From a checkpoint of a small contrastive audio-text model.
Model: 7.25M parameters, encoder arch transformer, text encoder activation squared_relu.
Rows from block 11 of the audio encoder of a small contrastive audio-text model, named by matrix and row number. Rows with one number belong to one neuron. Each number is 128 + 32 x the weight over its row's rms, rounded and kept within 0 to 255. All counts start at 0. Numbers have three digits each.
After each neuron's rows are labels from the 100 clips, of 14848, where the neuron reaches its largest size: "responds to" is what is common among them; "lies over" is the class under the peak. Only what is clearly more common there than usual is listed. The data: telephone keypad tones over noise or synthetic speech.
# gate: MLP gate (encoder.blocks.11.mlp.gate.weight, 640x160), inputs 0-159
# fc1: MLP up (encoder.blocks.11.mlp.fc1.weight, 640x160), inputs 0-159
# fc2: MLP down (encoder.blocks.11.mlp.fc2.weight, 160x640, transposed), outputs 0-159

gate.385:165106159094112109074136162159128128146102168120080130046135013122136145145103135171155173042110162161183126097107154128182101142204073127197201134121159127100169152113123187144096099100146152090128141150098114085137085142131128127125147118115204143146126143172132165156188140149211110144115128073119120180121108065106150110134146129152168151143129099133088080155113124071126126121161120109114116157135094164121152092142130113144100096132119136099087075115114101173129148116096117
fc1.385:089145156078089085124187180123159113114130201077080116122081124158137102138077151114082130136123119099106140162160112129108138129096175059134121123139169127089118148201188132144170095155160089137161153156091160163126078110122123106160098092081122096143128091140104087163156164154143150102173090068153084152161178121111181174112138175148133165125147068127090155111099194155149099130106166134155157076131212160127089130118161149130067172151117146106132120110080069124130095135126171
fc2.385:108160161146109090122108081137118088087137135093130104093160100112134163119131185115148093184141169160126100127121091144046146147111150152102131178123137096196143096106124179139111138120169152081115128133178101097064127163118120089114121098122126115132153086092157150092130123074114168135096121149159123079095113089120185103095126059158093148093175164187187152140126091137132146181110177196081123135149080098191090178151123100142141115162154184124141195096118196140173093119110076
responds to: key "D"; number of keys: 8
lies over: key "D"

gate.521:094122121146138090162134109165128113127160086121156209096110134093158092131147108059158149091152109203133129118148128080078138151152183103183165140073098084148092135122112134153112158157183127154147150120122129112128088143128091105171129121104170150117172108101047164155088119059096127084129157130092190112184138115142100086115127130102147086101112164130118090075158126131135183175194149156212149138115203126119134142050150137114146121137143114094170133155134151072140078167169122
fc1.521:162087145146120098107103169145071123058091064131108085156115098116183176137174142150161140140113154085197116102099175129154116120153202163122146138125135141149130134131201165177172163129178111127118174142127112142105103100158134075153164121191144091094125155083109152084051114126173108161141141070108028102107170117128119108150098115122088123092112176164170110140040081135145119171126069126172142138133148123138095135097091077139101122130158159107105147098129155150156118143120116
fc2.521:177131057076103147118120154170097155062108118165083131173173103147147109191092111194167132110058097065111126155140116137163179095102139137096150120117086112140101105107117150187129122146119106132102127188164187128092099074136141160115148094128114104188129132161099135171127157137144105134193071088131159133150103133155141131121165122131106173158131117139106079092188168093139108108116151130129045071150153158162126154088117115106133162100164071124096106112055098086098187136160120
responds to: last key: 0; last key: 2
lies over: key "0"; key "2"

gate.83:108128102110126159109130130155135093114118172157133195146190169162067098132076145165117023176124088105209127159100151098183165111149145123092115131122164138116156147136112076085150130125132113144095150124186141160096145145129148108107129158049179181110120109076093158158198155152111086149121106140123220129149164100121168145137156169109151116169114111104132111088077125158127126192126143111097114112102162137104126179168129108137145157160128084072167127096114122173133109046115135
fc1.83:135153084164122087185109120116155192162171168111162181183122140098107115155158092161163162153116115114141079115078135116152082078113107087070068100146132176088138114117113128140172152091093077166084130114145109167049108155203107118140111150160109099152137094075129110128088130140130095131129147148129144079109126188197118128161118121081136127131186166147127172079193197128124107124111117117089143145158132126050164089061175158124149116155179124143142121157128140137122175115163152
fc2.83:151140146174112118142117096111131127086100063047126055156203174109091116122075188163195166133131086102219101184138142171079117154141122130095123159104166125141165108118092117139104148111101141174137115150134111132105167131100134117176094109112127135057136069112135115126159145167135141053094107087176150122134166114122134147139144154151070127101109101154135133107167091106092071071120118125096150101152144130188092109145095156152105160142134139140111097142103078094140120128143235
responds to: key "C"; key "D"
lies over: key "C"; key "D"

gate.531:158146116127116117128148121158090133112098152135091105069104099060072080122174138087090155157147172183135129180198146150123107157120182107157186221083113139169061100132108100093072164134091126196186093095132126112122182134169089151129104164131116088138112129160109132066147142130116119116152118149120173059142113117107089094112091122118148137127061182158119164122244132160123131074160162115133142127135125147179143165151126141100120117093137175126099111166127143125114151131107130
fc1.531:178150173154118128160130096122079174141116120086144171118168196144126106087084133140112103155143144073105187145115148114077090114095072144099120102161203106079085130133150161140151218139160099159067111163141118160086066118075140082156128101132114087165146092162141167104129107176145078175167180123141228122152155178110133130095149147130179165092161126136108121131138135090133120099085099137129135145140103067139082139133144107123133132160110110156084112130043154138098137085126132
fc2.531:133139094130156188133110104181132117131091169162148102113143168156116088080174127123137108131153122176027160143152119093125071122149163113082136134101158089154113143139139130171142095139117121144100103130129137120162096098088169104128157074183113135115105114118150070121108100108094146057095084148119176118148088139153085135124118111135123135161106155122128137127150092109114145221163192175137119200123195129146163140086116131134120041081125081135163113140162134157177153154112012
responds to: reverberation; key "#"; key "5"; first key: #
lies over: key "5"

gate.237:055114149089108151101090134130090144173077127129082129153159129086098094139107161159120156172113122053183116114149176155170107120144130167113124101149161111154158099035090071083105141147109151137144180191113095109121097186117140130140057131135174169193145096134138141137179140161113114105126132140123170146117107108135126102146149136152131148155097154126118051136196151092112117121141205167102120139168131101113088189163097160112151072115192153108096155109135077124136111060115168
fc1.237:146024093116111120137125141118084181103149175138124155071121113115124149120136121138108086119188205137113148110128135179106104111149108093135144129163139110139115105135108140195090105126077109168137111134126156157148127161109123186159107095104158141091070129183102155112084140197093106127155143135133062092197180131120157140079096176078173103170106058104133141160179132119150114117143139129186124129202197134115148107169142126136126112139088088148100118149118125168099064060086101
fc2.237:153140113120135111135142109152152142094130122121133111119151150090091137101153100179172176127117138105188138054098156096188129141119165106124134140092181122050135112130123131106054121138107156065099136069126143113164137124145094101168148139135124122129123151078140194089029171167132106131043192072113171120133148161103113089170115084080147111113143126120157117092131088108130174131105166100131131132165138145214148110143121071186130172168179117092151139141163163150125176149140062
responds to: key "1"; last key: 3
lies over: key "1"

gate.152:063085189134092063188061119162177152124119149124112122145120130070086096147108152122118185145084138049158096065123140120172093156126145164121165175155162107149135082068137122118123182109151121150181123175128092155093071178124141139133088125174143100195124095112139106154205141157148168148132161114123177136129085069106099059127128142139081177116116180156175090131151139132116100088136165162106150118120101090097156130095111168095136131142169134125119112120158105093131154141076153
fc1.152:138132128126158111161121120135147152077098094090103077157176136154160166125114146123126134122065083126099108136150121131177156148124170184089147140102163123190055093082104153100137107132118126100138172156213133097120116099163117112063213066111094137188121092081153142193143091119119208124090120118087104129120120114123156132131124085115057129132117162139063065131120157152133095170145174155119116108129074147161166162127101122126134149120203123097093148128178118093160201107123115
fc2.152:100066131109103124103119164098150132165114166130141121160125120173129124137086115088077109063069101108111147166121086124153115137110067138191113128125100123153140129132169116122181131108172077166155125161080129095142122092150140137098107138120114140151080112216105116145198071105152128172197125203132119205135142143170155163107143150158132137168082156103162157135137182141152094051105123148123147074114146148066119111140133197067143096101101117152121128148124093070084135133082188
responds to: key "1"
lies over: key "1"

gate.605:128132143139104124150159126150104125086179120112120131095172072129149110144134105135108131126170060155129095117105107080131130143115148152126158200171146095134101132145165080105102154210131121065106113171155105088143124117136093127177137112118107168184163151199046121152052097100132169157110109125089176126220128156160134129137140156134125112127091103144147053122133102118133186114093123159186089148095135158189107122115142148126094168131160128145134133119119084158172041187162070
fc1.605:165130111167126132168110145137111121118186033146163146147106107123164137127139096141087197125138083137116122113157136094124145152123119149119131192129102121149080140190128116185157155150212053088140166092128182134219106119136092088106161120163106081107079150159118086115122122133097146219150131146142143124150125128142062122125106177134078133105159163079150114134058096135135131175143081147156077136120139083175125094108098096108142165141134068156183136134131120154122058128113102
fc2.605:097089112157150125145156161123114159135171171128139152106141067148118099207163096073153100090123092167140089131096166065092213122155105129098203155146118132109089099160106132130095150116087136126167107157192121114166109121150118190133174149124091141130151158190167150097121131122122127168104091173115138106177137148111220168167192150086121102152113120155141090092175139104122156120113081084131088131137129182181101095094148130153078150107088092104060086107118085133140116166151118
responds to: key "5"; last key: 5
lies over: key "5"

gate.102:187079105154101085137087131138169171076206148181090056159133097103150116148132103124121167105107150107153150091099113093168134141157195099137127185173093098135107173167114184134084116171143086126190093117111126174167113082136113172143122158150106103121106115106167127133118114178118138159180121101126087146158123172154116171170101136112163140138139120117149221114078145120151055102071134126135138149144172143106185148072137144117108107160108062099112122131164088136143204101127112
fc1.102:115122118123164155134119150178157139188112159138133149101053094115089134133131091111091203115147125142086115103169135126103120170143138128162154098097083147098142126147148129176173114104189140113162114113080126075165093122165159077154099132135148091122157170145102125092162145162136107066165164129162100193137139190086088083138137141155107157157121148110058118181157197119139097094099117127125123106118061074079106114104221167125150134084095133140088132110161124145096186168090193
fc2.102:177139095128174169126091102120166103166141200144159136116136061176150120144149147161176080135156136161142113137154186098133155127158126134084132139108109125103076137124085109153136138128117135098095158099175165159143111174125119153060158129113150095143128160160168143114129140141116121127077128096108152120110089082105083117088143087099057118111182163124084057183150122157121216178136125119111066167101106126124139121112133080167143163103129106119133075144164168133127199174106015
responds to: key "D"; key "4"; last key: 4
lies over: key "D"

gate.604:189166115115118157067097197148144114111150042160070106128129111153092116134084148190109169118171090145108172131149193112150241126142101132150154133164108119097089108126116124112148103065136104155116143105172157114076131150095146130104135151144113117180115153105132117094236141182128125085140137146139161118050112128154079158093152149144091159124139167144089119132096134087147174172158064120090139141096068109100108200125116124121158140142161109133125133115151111131134183123115149
fc1.604:190098171169140153122100138132118117107108091169110153084134106098139092150162161129149123135138141183161129123129116089126143118174139128112161074172106081125141154102143121184130152159130135127101105084141060148167164120083136119152095121204189111136120138165127166098119104164123124081111152141111121152143073187109119117150112125124097103138141193191092134188255078110094138118127154112187140171075106118107132085097143179133152093102102130115142098067156088122161069161121114
fc2.604:108087147168157151149173106079133147128110083060110196099090079127133111128175141074150139112108118160204147089130107119176157176123072151144164125151107153150147082163162135149109139146153049117127192142156107119141114121128134119149109146134151095126091132134087154129114125156121129161048104139103130080110166116080132140153131128086125153105178133150177138119120196132146104179139128087117160213147190137094166118094194107070145127113138157103136123121050066137116096181111195
responds to: key "C"; number of keys: 8
lies over: key "C"

gate.592:214135108112102171138094087136073164104170166168120176085160103089126124114159168131114167138156144173130095162119183135138104130161105155087164160141081152098114138081105128153139171135099160150127153156091157073115137153084135190116151149137125116119131121218121118146124138118148125095159082123065090104160072113138145094131142145110168132155129138150138092147193124064134123164144162117122049152098094134090124141119131114134134120138150069115110103135111161214093129087136000
fc1.592:124129122137161184118084141164126197090164133200141154091159136139107126105138111149157129062145103128203123111143198113177125138157036183120173164079141143126098141093058088113088145110104147150112136114142128118121124162102187135071123179106143195112135134145092176125139131178158051109119134187108135127178127119142146096132144119096129103147108153133150090134167081091128119128134142136038137161072137094119116136106034174122158125105089106107136142081110127137103139143132069
fc2.592:134148102107117166098123170148134173165098108189110089118134116150129123109168097158135137070131159087157105117140160113177088126182088197138177079113112199089095123068140083155115142194129168116095163137052144086154059126118179124124130155125177169141130175199126140133138111117213084172118127142076145172136125149173129070107136141112158140155114129098110074157129099031126139058137111106128109170107090153130092149123098118118091115099161093098134100113117133127091111146116143
responds to: key "C"; first key: 4
lies over: key "C"

gate.367:145160137140167090109121097174125116163165136153129113087174098112142106099081046141190103081063132145149126080111147132151139152173068143132198150081140123138124122090054155146089136116136229094106152135146112109165137175149094109144191114172174177154138150144150165085087138133131112158094163112141218139156139108146101093122091064148068100110101164097101093154156091112099122117115071120100116182159043111148138113158075105127142130119111128123132122140151140139149152109102109
fc1.367:175055152121173123121124105152114126144172122185094105063132096098120121116122090160162109096050127080184116121123164085179094170167093186148196144096163121134128138105117171146113158166087163123140092144145110090159082132105107106146155144166201163160134114168135197138124115139171080165117161111141146149191128105088096081110126092144092117122073133106095123138126179090120076061102136101165137193118127118173139080164094142145106133121146098115087096092161112127106120112078181
fc2.367:159083088094143149129162162137143160153149159159139147131081128145147087124157086113113134083114089078118101168132118081175087114097140116097111099097110160112096147157134081128157093104091116163148123094124132163138094057112141133128153153101111142125087152124107136158120145150145073095167123091137083149191154154116104180141179204147151102152122109082100152137161218133113102111100108073189146144106204185088164081077124175116134165117111100152094048142153104093083182170169171
responds to: key "D"; last key: 6
lies over: key "D"

gate.410:104160112117137173108125126077196100186161186103124171118135137159051134151165100107138172157192145140120131162109131097187115124092142121122161159107073119177116159168131097120132065158107119123160173095127104106114200137177110111126181142147112048154092133122181114160140133111116142173125106127109183167098186172139159139137066156137160134136107135140175148107131102142100148207085160112045057128172162143090072150095167101099127091110126166138130146112097133119135126174124106
fc1.410:042136137153148163112125127145160152095173167132181152122130157185110136097121129077123087123091110113164093130173143101084068107121122121181153142138136129168076080133086104140134114094132137148163135127156147132140096170095135126120095110112095166147085134114089161158093118111120151068112178123073072097153129176128114161110155117097121121119179166097058113179252139116144146116179142113153142174043150124075087155126156121145148079127122157143163117146075083093130146186086115
fc2.410:080169106151141135101127111122072169067106029144094049172118151137084136146107093128117106141164095188094138124129139142077108110116115160159142151129070162127131114146168177166134139131156087093114130134136142159143166099137098097155103112152109136114097143098129116158184091105135112180146144135154192143099170112148113155118112154144090160130158133103137131154055120140168063110094091196143178147113137089153075141189107179198160170118081106148193161108081192110108119103108156
responds to: key "5"; last key: 7
lies over: key "5"

gate.313:176157074129092195102125130120176079200100149107131166120176077134132122142127117127142139071158094184171190143122187147145111170104117065137150104150115128065144137123074099120079134194125117074156150187102111090125094145088105183141127102132130102120115170195126148164126123151132134185135095106106202149171122128145110147144186155127147106108063118109080086111143130131143157191136122113135107178158170168126131133136178110127161143165124046123117102127098119162086124079173124
fc1.313:096074136101092109083119175123145156133131111142071117124139084193120125182106110129155080122138172140193159160105156169113160167164130190162213168143129119115051132128075140145109123121113113145133149205101101113133083170149127158141095126097132152140088125134150165165154110137135116162081141143087229124158088120171198066108109115097177128142124100134075097143162084078135102124149132139106143132149109126157047165172123176123088132148189097091122140132098138075137118118138139
fc2.313:214086055084132115106142114198089148148140101216149163130129165090114153154179143173132156142091155122107139123080109101163058137097194125118079150107104111140111172085166098149140200192125129142148148101082130096136115104104129100125136174110129128149162100091055137157091169134118108185161184146130130140117109181188118162168131086138163135132124107102156164109095117088165084093058074121153091155154139142105123112160090119109108127159143080101134130141110162123104115096170125
responds to: key "D"; key "7"; first key: 4
lies over: key "D"

gate.570:153161143148115083176109140133152168080172143131084078109110123144143122147123137138122140123165137101145078111204093115189193149142112132150187119108094129140115102137117152103107109100131149107127077089177144137153165108120174117109125163135119129159091083190100164192109127103134099128104108140148043088101133157088108123095147116125087136132080146192106184106153041132100167073159154128138172165122177138083175190206139135106120155084140115092080144106102133211148102158104149
fc1.570:069139127105109150132169118082183118155226184111089093131101091124095158157077120100155119136119069102062100108085120098084144124093135152108088198106140152141102105154183159129143113124130118130140085147141123129158158113132124128195124113143128139105134124121215136181155101119196163148162098123097010125136104131116173137140129155145101166149112152107176101157206130141130083140142125132132096093105038129156183159087105100141060135096144128126140135129128109105167143104129156
fc2.570:092114128094124080162144119111145188080116149168093121141125132139123151155129094154098129129151150077087152053123167117052128147133126161125104121155132138096124128105146132180065173167111090167104087148113149147188123111102130134117103148194087097111139133126137045093210123168133144138135117162117083082148101145120172111123142092118081165135136154170106141101122095099147071049166111145148210071140106131127112112110158162087073149161139131115145143121109121106161122162139002
responds to: key "D"; last key: D; first key: 8
lies over: key "D"

gate.279:134156169142153154107123115094156115163099131079140105174119105107089152136132097158167134098110117116145106161156165104065192082156121101140192085137142183134095144192140075161114124178149141150147104162069128140133069146136137109107158140015137179087158117131064203144086122133129139124091144111103250192080104100117098150131136121139133123132147105126101163149147100129135137176145129155144129177126158083130146090131153133107099109133123088161222155104139125097106084125134115
fc1.279:153173156154129134146110122171131152095104070105220144144124166101163158131154158117081132176071138098085069101092102151103085120072125142063051106145203156128167103124122150086150114139098139128155091152177164096096106105070146098171169108131127140152164114072097114125149155138145141176135151117131054066148111172138095173177114114181161067135180112114139115110070119122117091096106105136119120129166099145087132133093114083131160081133129160167102117130165141165106198114154138
fc2.279:206156088114141157124142156155146132136135177123119102088140061130171083166185157200130139122067130090130135127136149117181132105208132134059042103113117110140085121073114127073110123101132162141091075111172136134122085114116139167100099112127155137156160185190126124113117150125161110093118060151113109104145089110134123114116129159147167087180071118148099058134130142085108167189180124138173126113084087161157166180101130132156106100106147102108081155121169111134146157172161112
responds to: key "D"; first key: C
lies over: key "D"

gate.44:113155109172082172142099135150140124171110156106108180081132119177167080107083096137125136137124101142126110116176214116195085114120092127120115118179122076092069080146120135132086185146128151116111107123164138127121024144104136132109104062063082049102136150156120109095121137195093118185137137119152222111139167176163108150149146129125151138142180122126150124161117121156117177135118116136164119135159129119122135172129111157093219131117189130176093121111137087096127156157138119
fc1.44:100103126096154073099108078146138165138139126127137138134144144146173126147140088247098102138111119085133086148096165079110043126095206151112117142073141147130158197124161108148141099122136123119082096125086152161094114072109096138159095115145129188097167116080132131090084075072153171140157174126119062140143072143133143123128116144109163164139231119199093099125107104148139078069111163131144130174123111154141134166079119071145135129121155122117148143148141139133152100131155099
fc2.44:097127093123140170131109145093163127151108154123149085156130107106112103179115120119133091048118141078165132131115158076073134133136065130087162118147159105131094126111117059168125116135132086140151142119122145140164108223107154151122137134153072097126139154155159094157176180171113141142088103134090200162101122135180142113175191126137111103111202118150078128183239079102121111098147156102112071186115074148128129137134123173141148119101154101116132114129093042110089104149131106
responds to: key "5"; first key: C; number of keys: 4
lies over: key "5"

gate.230:122114172112126131136078110141093116188106159144123099093129120020140144140088155148114104127165129065186138135122173147116038096111207085156138143157112078106152139110136133073108140165158159150067086137094118114133117115162112145127193106148122135116150149134169090134127106180105144143133139168136143166118145120105138101161195147185173144123085122224092138119186132163099141135132120131136125190097153135158087123176182196119136144121086089154177094182115149147109128121164081
fc1.230:199165145121106087112149185120107144126155116174090177119114114145127082093134112089129182127106136158138144100094137111114121104125118138084111154193167135106116215124118093123148147139136077137121101113137104136143162125115139099201161140139190128090141115058066132131106158096116097084156164147115176098113142156203199127165192134134121135106181096076121189161164073088137116127110101146106103111072163117106117174094133164128061130088194171117198126166122111145111113160171133
fc2.230:114140076109096079147137111184153129129106175154115175173124127128123090177116116164094088138124107111046141120047165145065092132106158154075178147085146116130073130174077112212142123108127106104150131132147111130099107161116100115138149091165144158093160129077149107141133136155129122092090156106077127187180107137123090122132133052103058111168160201138093113144071117094139112124106103099098041162138072163127142151132123068162106108121147135127137137116154178127143099106126070
responds to: key "A"; first key: A; first key: B
lies over: key "A"

gate.558:119078148134088149167099152121120171090121059109116139109117102099139106129136107108102163172137083074130122139125137144131116147079178166093175135155149109127116123134153110129137198255131090120114170210128113081130098075111109131154174113090121110121111127240118136155109117116149176195134101117109053113171107119142134129112129179103105153109104099117162073113083135119169102108104144143162106151124152149188064160138145130112109170165153064131108128094091113164132075131155132
fc1.558:148211140139106125148125152138112126100142108105189131131052145127147150102117102088080163105154114201055116128145132112048151158139105124157094169147129133116093169166130119157170122099175071136093133127142176128169119124157093118148164113197097106124100171150106071109129141141094152151152126125096142082150154122158075084120101151117142100095162152065055110116195088140125175169181044132197095117114108099101131108101117128101145158147127133142159119223113113130144114148133094
fc2.558:118093105174135121147120122108144108125159156114156123126130079101152114188163117075134079090138105158115100154118120048089175074159140107082127140116142085134095132160114117118086122123095073144167089124216103144116109080132150192130164127137093114114103163190174148149133098126110120129093095131128065086141120135072167182113197172105148079154132155174121149087169131154148126168164113126142122142136188209149183085103143151224104128109092076138095087147159122130131152170141099
responds to: key "5"; last key: 5
lies over: key "5"

gate.600:120145144122094098145114157113167156131101158171122183122130095151133045112124099136158166167069146199155126104117144143200116100165169127127149095163106110143051134120107109140142195144180073118102108130106121102107081199128149122085186182167086129119126188132182199123139134182116158196080158131137145168125130184175107135177099122103137140147170180144097075115140177129160154126134042111084132148149162129083110127134173127108128152103166152080108137096105144111112141118118139
fc1.600:149137165138099090064165127119130084165168070143103078120139131149208152070113176152137183087127114066095106157199168169103126122113053088170121134168135129111124097150101111120073113151151095110150111136131157144154048177122111082146067107142098155128094162112096125082106165155142145069110128131152166090123177152191122126110139121173120135074113097103187119149057090151145175146102157140175171129101121125138114092166085123122089103156108171133145143151066133108120100106112104
fc2.600:190118159113133080120093137135059144096134071133129083146141166075136136117127152145100158106150129099124111107166167161129093112143129120155067135139161095127181135102124138149078147096139164188089097184130165172089146127085128139151134130155129143113115133128119126165115084144149108173175078113175022131116124092145120116080118135113170140112099113167157144131046083181188120154129070175133199040176164100147138135200117164204141107168139093129133129110111156129135130127108154
responds to: key "D"; key "C"; first key: C
lies over: key "D"

gate.120:091167156168131128123079128082176199108097172176128168164134159121109071096153159094128141167157117156093107069112103050149175114104198182133131130115135120096087168173060173137140133098109079153128105116117149190106130130112148152133056154120108153096117171105158116067165134190144162134114135147124135154101149104136114113111127127091121103136173161138100173120047147108104146156163121115095138135152194077078145093120171077113119141103089110136174114092056121148107096179121147
fc1.120:166069155074158113142209131126139131166123088108127139156104150119157106112162115159139121147013136131114070144077107120135149163172162135099144133101168170132171123097110095158119090157097154173177103150095093110156157093135121102149154153128161132157085118186174122108169114076097188218133193127137164162137078095135156108130117121141088112158120154131117136088158104135101157092110198128114061105137069143105078134187151096120148098117120158132096119080140122127136087200131152
fc2.120:097114090128094155130134140162135115144130092162135064153166104161180165201139114113177079049083133043084085104095107121060188091162073127093162099182102100089110157153078123150118118189097122106114112139137143141117099191106117185123118123105112142140130166183124104178155138124155106107086113078113126106142109115158171152159181160126128156105158114110068120092134179065116151130115127099109115175104117121093141126083090142160081134086143090095109067119132071112099093132149113
responds to: key "5"; key "4"; first key: 5; last key: *
lies over: key "4"

gate.590:122134085152108142118112151116121105180181088135157084144192146154135118153071104176143015192134158102149082161067209079150094135141159161131105215135184129173070139156150140158151088114117153149127172175142107125162070109117123143159173115119126172167131129164126124065143131117192158164163165109146120152131176161150141140079109151146104142137112149152123152100196173123163092150132142151157076182156140131159161119125143086129071092131125135125118142141107117083148150125121097
fc1.590:051201120180098132140057171125168108129145138124152114124138110103075138130094096160138209140112145187116148131157168162126071072155140069125130173117145138118136128079121117131136127197121194161084102083096141145128112156133111083116120132142148118152159114054157071017145099124107076109156116131120226092120118115145085130107121168136107145142153166180148078101167116171136180091114161129120098166144153087119136099085153146120178161111138139099138117093130127151129143121153130
fc2.590:211142117126118152151082151112117109151109109160119070125177179174108166114106135089110114135159133050159114138135117097089090167101113079117119074166095117169156146149078119187069176117101144148132121100172140175129142126103137117139146131142113126091126129156086111187124115165108101148050113134118202148187088142105124077112119194153130133112141164133130119092168020158136161163117199171138077148146170117147117113104119157128122160132162156191132116142157163075117065127130148
responds to: key "C"; last key: C
lies over: key "C"

gate.249:091106153108121124106108144136089142149121070150128162181111137090109108128108133104113121144102119175146170195158111186135111178093094096163113120168079103118111160119059180132150126073182158190169119158112163118218135138147099139127149169104152132165093093117158165072178135105102080151174140141122120104108103131225082115174109157150117133098109153065080195113092152114122094170084096116140198105113188081084133121167131135105116115162115085129132112144102105123128127070137160
fc1.249:202167106108125169141093123150102162141139058153163167164146153185250132125121102099138102141080085071125173103163094137100136133131044146099091111114111127102114081150065107148129143133195159153135144131123117108082110091174146141089180126038121148131089153122085136168105133058110150124125117143159061081146136121116144134126097129149122125137162117096134114123056179144108116156156118137148100105109173138118125198186087074128151132115146087167119131095135144105100152136148133
fc2.249:143118132112155085084158150122080166137112105161156129154110187128177138085170036118067170110138140120079087163115103118213115110122161119159044098115142155116166134093134081182201123102108090076131137159090120158082072091112120112117116142156217130192125115126120171130124107101168097141183136125116090197126139155109133127080154153155147117179118127134145157113092191121159106071164105108160129190138190163155115124161107123123123097156170109143130109137127129140126116114106177
responds to: key "C"; reverberation; first key: 0
lies over: key "C"

gate.639:176188104145096145120135106150062099121140128139105089108133123117132137103107197124097148173120142159070162118138100123118151111161167121153143105202102131094174094128182175102087137171141173068079112130104097101111137202068145088185115158127110123141171086134050074144106132139141160100073110115130122100102113134120098162159125118136144145093107106116149159137097101098123211178137147124182028147095196106114152160172136087123118085157177132110141125127121119182118092086103131
fc1.639:098141134081118135109163106125107081188153135061093113102106052100121177170202197172203144139122121148129128123104102110125104175133120089134113171140063096153168106086151120097112113104145154108117127139124099091197156149126074138146101105125130148139159121108157129148142093085082147134088098112114120105084065080122146153184185181243196220145094131131179109134167126111118119125134143116154116116135126131111124110142125113138150043129119137124121132153124096128168117136141084
fc2.639:144083175176114082190098131076173115114083159098100120089093066137150145176099124125165153144100168103131165082107132131062173109138101121156155148125134088091086125173148185114163121105164109173173113127158101141103069129164153145111135059075093086169116100140175162095139160154161161145134163180166141112061111125110160118107142125067131160119172102171119167110082153151129161141157189146127161118188084124086177179105162120110124121112137106109037120117148133149124129107088134
responds to: key "A"; last key: A; first key: 5; first key: 8
lies over: key "A"

gate.495:186188118143113136112166152115150140094154082117107137114183149126180114136103158173129152152125131102177092088109109079119153166140158114108170186111102079111056168178090106143157133077146158163154184097104101103058144048163128157102152148187141173150099124152124170111147163166082158161191141106108170148123160128134146112142119138110138137125165157207191124137159096130128188120134161104111063166083097151168137095101175085112124195141119138116133122163142148158120097168167152
fc1.495:162164145188131124156089131151146100134144071156154082160121156147170159156106053159100154198086084038114110187138125119135097121151116135119087124146102142189091132121133134140171198123130167201174113103106132128107120126118155088106146146123169124137114135173194125110076112091140111165191124131097196072142132129174077140114159159142089164120130149140144157166185105140122162121187147110155174098078082071161140161124131165154144120149109116155123125146146109103134101056107070
fc2.495:139129110141075082118170113102110100182149085162150115174143100125190103045121119080161090129129079193144136159120064199171080117092193145156107141099106149127177088103189123138105153086146164094138081108124135162155128115135135107124109194098122101090100111140107104109111096091091179105116110130156202106098154140126134110130103131121145170084149129107075156132097135141068148137146124117170142143047193169097129129117156140133167139148085121121059093113117165131091059160123155
responds to: key "C"; last key: C; number of keys: 2
lies over: key "C"